python train.py --dataset="made-up road signs on poles" --encoder_width=128 --beta2=0.999 --final_lr_fraction=0.01
Rows from block 2 of the encoder of a small masked image model, named by matrix and row number. Rows with one number belong to one neuron. Each number is 128 + 32 x the weight over its row's rms, rounded and kept within 0 to 255. All counts start at 0. Numbers have three digits each.
Before each neuron's rows are labels from the 100 images, of 14848, where the neuron reaches its largest size: "peak on" is the class under the peak. Only what is clearly more common there than usual is listed. The data: made-up road signs on poles. In brackets: how many of the 100.
# gate: MLP gate (encoder.blocks.2.mlp.gate.weight, 336x128), inputs 86-127
# fc1: MLP up (encoder.blocks.2.mlp.fc1.weight, 336x128), inputs 86-127
# fc2: MLP down (encoder.blocks.2.mlp.fc2.weight, 128x336, transposed), outputs 86-127

peak on: symbol (56)
gate.322:108162079127084126109149133201136104121136153154138024077087140136104091156165139108105111182116069133109129106143128140077161
fc1.322:197150110102108123173150092152090174087107129157162131200049075086083117088148117088138132143118095089166106148094189120075177
fc2.322:076119109125120127118087180151113148194102131114073162111136093142158115197125141133153057157163163151100147134163032129094043

peak on: rim (41)
gate.307:048070115132177152098177116132160144157100098126176149151103149148173086116123108142138119114123159111179101137095140144211174
fc1.307:137088114163104121139149125107100101122148171141090100181138169114120136120108134144059099100081139116201092076133160110110141
fc2.307:168162124111120189077188181100148103173142139116129138124084134120140091145167176128158131145172169127126191126151122114142103

peak on: backdrop (100)
gate.21:111155153166107130161145140121149190172106143120109159159184134151115073143098163107108109065083148165108109161152162140131140
fc1.21:073138149072114161155142125143085105157138197102108152115131181123101117110159121122149154182161105179160092079108115045111101
fc2.21:116112149054129069090119094121135145066133098190134112166092144127106125155180186096098131146136157118074158135160123104101093

peak on: face (85)
gate.321:186185137121112117117153108100179120100153165165101158157100156075127121166120092155129111196129147105148086129067144156080204
fc1.321:124136144138124077118101126152117129140145097132074176115107135109199129178099214232135149133137117129188144211171110142143118
fc2.321:111054111176160167087098112137154111154154072124116084063091076077086110101143184123168130139094125117119133131164147125193065

peak on: backdrop (100)
gate.37:108097140085135163044122121124192153156179124136147114104122131145143203136095155130149158127051126085133052142149130132112102
fc1.37:206145142146163129153144167138120114128173151133097128099122128142111161167106124055134073145137131120097214138125098149145135
fc2.37:199118142154106142146142116054133119165133119148185116097115133214112079083121087198145095105125168125118170129118106127092135

peak on: rim (76)
gate.333:154115138128110116138126143115094102094173125099133148145136143131178109198123108051167114163133098150102171146129127198130160
fc1.333:138123126134155185133138198125106110108136111183114080108111125173160104154074082067138084133157128105098162148086157175122196
fc2.333:142129132123138064097212131117133140143143117149051169080160132127099135123194166120119175150155089059107145160156116197095121

peak on: rim (43)
gate.295:112175121142145088154177180212166081176128132153176151145107109164132109128118070053145156104137082120137101102116056090150186
fc1.295:162143158135161178129079137144106151126139116090145141148116173121129118119116129151112147098173114101082131128093123135155175
fc2.295:100151062156116084091134113138145115145137207160055098128121088120131102149170188145138156168147153137137176164171134094099119

peak on: backdrop (100)
gate.196:177131111191149134140098101111197147210137097110101161175106188078140094112109133106106182122149131147153101124097110131115070
fc1.196:134163119120154059091140120129137111151130148134122140080132114086131153109170132139140157131122117138122149128179129183119147
fc2.196:128159121118160137116161071065183101131134140053137153122149077156120146158115037142135099196132117149127211110136123141114127

peak on: symbol (99)
gate.302:118119088146123129083133143167112090112114140123127077089084128097081103202159113122078109156131103107140121136102084114052112
fc1.302:127123151131106170094127149158111131089126117154085141172154104099107146159124132119107141101099100105180116159174093120107148
fc2.302:135061173171143139113078131188161155165106145050140126105095152142122147145170090177180114182129157126108119122122127168120107

peak on: rim (28)
gate.64:076143142119152101086090151104148117109057089173164084111108092164144132133144124086174184130136110158086130142164144128101077
fc1.64:140103136148133086107145185126078156162121147113129147114133115158115142110168072114159103066138196078149171147102099107179093
fc2.64:105174126106151092139106132167111150111131105134154104130106134095161123168163130117130146139151070144145101139166187152060171

peak on: rim (34)
gate.310:083114102117100139149135071136119093151136173133126107156104167102039163100166090145120100151137188094123041091067138103140115
fc1.310:057108095149130137121130116150141120123143135148163132176088118128148135147131172148122099102081140133119085082118167103052163
fc2.310:100156142128127114104152161099142143164121138136109176067106129118162102140190139125172145157123146129128163136129135134105136

peak on: face (65); symbol (33)
gate.252:138132101118115157099130089139140115136174130197154057130112146147068176126168073165184096168168147102156104106099066133092114
fc1.252:160136134138108189110147105078149076083131106119101151146130153168207079178190142142188158179070060101119131143069140137107194
fc2.252:139105144117103091163119094148128103146098118109120083097156133110128160076135176127104044114150158174111107124171129116163070

peak on: rim (38)
gate.276:125193161101101093137091171096138127072095123151157166196098115142136104158098141088146162223078138122121175131134172105140063
fc1.276:145109140140148133098123173077118161157095150127126133196138139140177164158161125092095124144175170103164120127117111156058101
fc2.276:111068081091124126167126174120139145106087178099183140085167086160162155128116129071107124065132182109172095082115193177184154

peak on: symbol (52)
gate.56:177130092129105086104113112118141057104068081103073108056106101118137131130119084175127125085130161051153140104162056166118140
fc1.56:116166063150168193209177141141080092128108096104154151125102123122114117057151130113120119136130090118101106182101100081175166
fc2.56:204054137096093120084159200112139159186151171173138143083108104134136084161061087129142130092169142110100153108125098141116126

peak on: rim (26)
gate.208:132134071112141148071102145115091079112110132145134096151109190097153116165091127183173070218164174121114086111077139169124136
fc1.208:095118139104160196088114101174162138122117168156152092117152136146129139105174101113168075135134141148106154144098125159170156
fc2.208:120116108129117150086077144126104114101126110205161142158166098076140135195131160142123093165119118104096130168145105168105126

peak on: symbol (67)
gate.39:137067089117121126110102113116148109156098128110128089136127113165171157157113092139145104125111177088185059075143108159117145
fc1.39:095084159073131121074127137160161117172117149122154124133123109117140149162103091098172113051109140108142122127127121118123151
fc2.39:105149118117122151152080134120136133104145080081130126109149127135107188122172189186062197074097165156108156167136179121145133

peak on: rim (59)
gate.77:150160159101124122143139155092158150127107168186127125157141110110083127132123143145079131154125143101107113148128091103019149
fc1.77:074137138112164107100110188062136137132152155112140151154120099186126125136110106086163130090033083112097099088101138130074095
fc2.77:154111046146128169168120140113099098126126112081133096058136095147162133127062190147101053094096156152179091100115137156201132

peak on: symbol (61)
gate.256:154109115130138124130125139158083116118127176145121158175138112136124144091213162095148091106171094088162106097079111067045171
fc1.256:203151127154156141147107156107149134113110140143092129165153108090168117172124135061103086104122138152120109165103100099125121
fc2.256:148106160167121170107116104161099152114095094149133114134114152198165111082119174102102144122139141165150102083126199160158133

peak on: backdrop (100)
gate.201:163097088126093084113114063109134156124101143158092137065162116153169144125148109135121149116135143121141164114060160124143154
fc1.201:157136123150114072180167152071132093113125134122134126168161140120125109168142146108116116115190155102042121150122114108137125
fc2.201:177126137180147105124143105097124116120134139082116156159150150133160112120126129118179097040226123123114156145147100063098157

peak on: rim (44)
gate.171:136137143125016115147111102110110135118133154140079128147062136134103173084134087137141118129136152157150195134166136039088138
fc1.171:145123137143134109152059125152126161108121116050037138130100102158127174053132135102119044063193166193149136173120096091177131
fc2.171:130134131112167083125145098140155129050133128141122193154187174137117108136087145119158171154146133065110050150120139181093100

peak on: symbol (76)
gate.281:216166113127084059074126134087101106126141134124136136093048095097112094163156112182078148166139138069110180133146120144098139
fc1.281:118160177110088184185145148145125160110137143192079111097133087155148158069102130135104119120102132190123137173112178136144146
fc2.281:141128106085150134132098106148127097138130138102106149117148064104172162113112142088135115177131091151171160143201165127121093

peak on: face (67)
gate.235:185107156126130124126185094142112109118202165133155113157137131070161114127149177125090088165116130130098155144149167129085101
fc1.235:107172148170092141111170112132157164139105133069110135125156149173118219075207084110089080064136085123126169157099124114089149
fc2.235:098157186117135158114072122097117123159145141139221167146076147138102121162096108183177176136135120139099067100172111130168100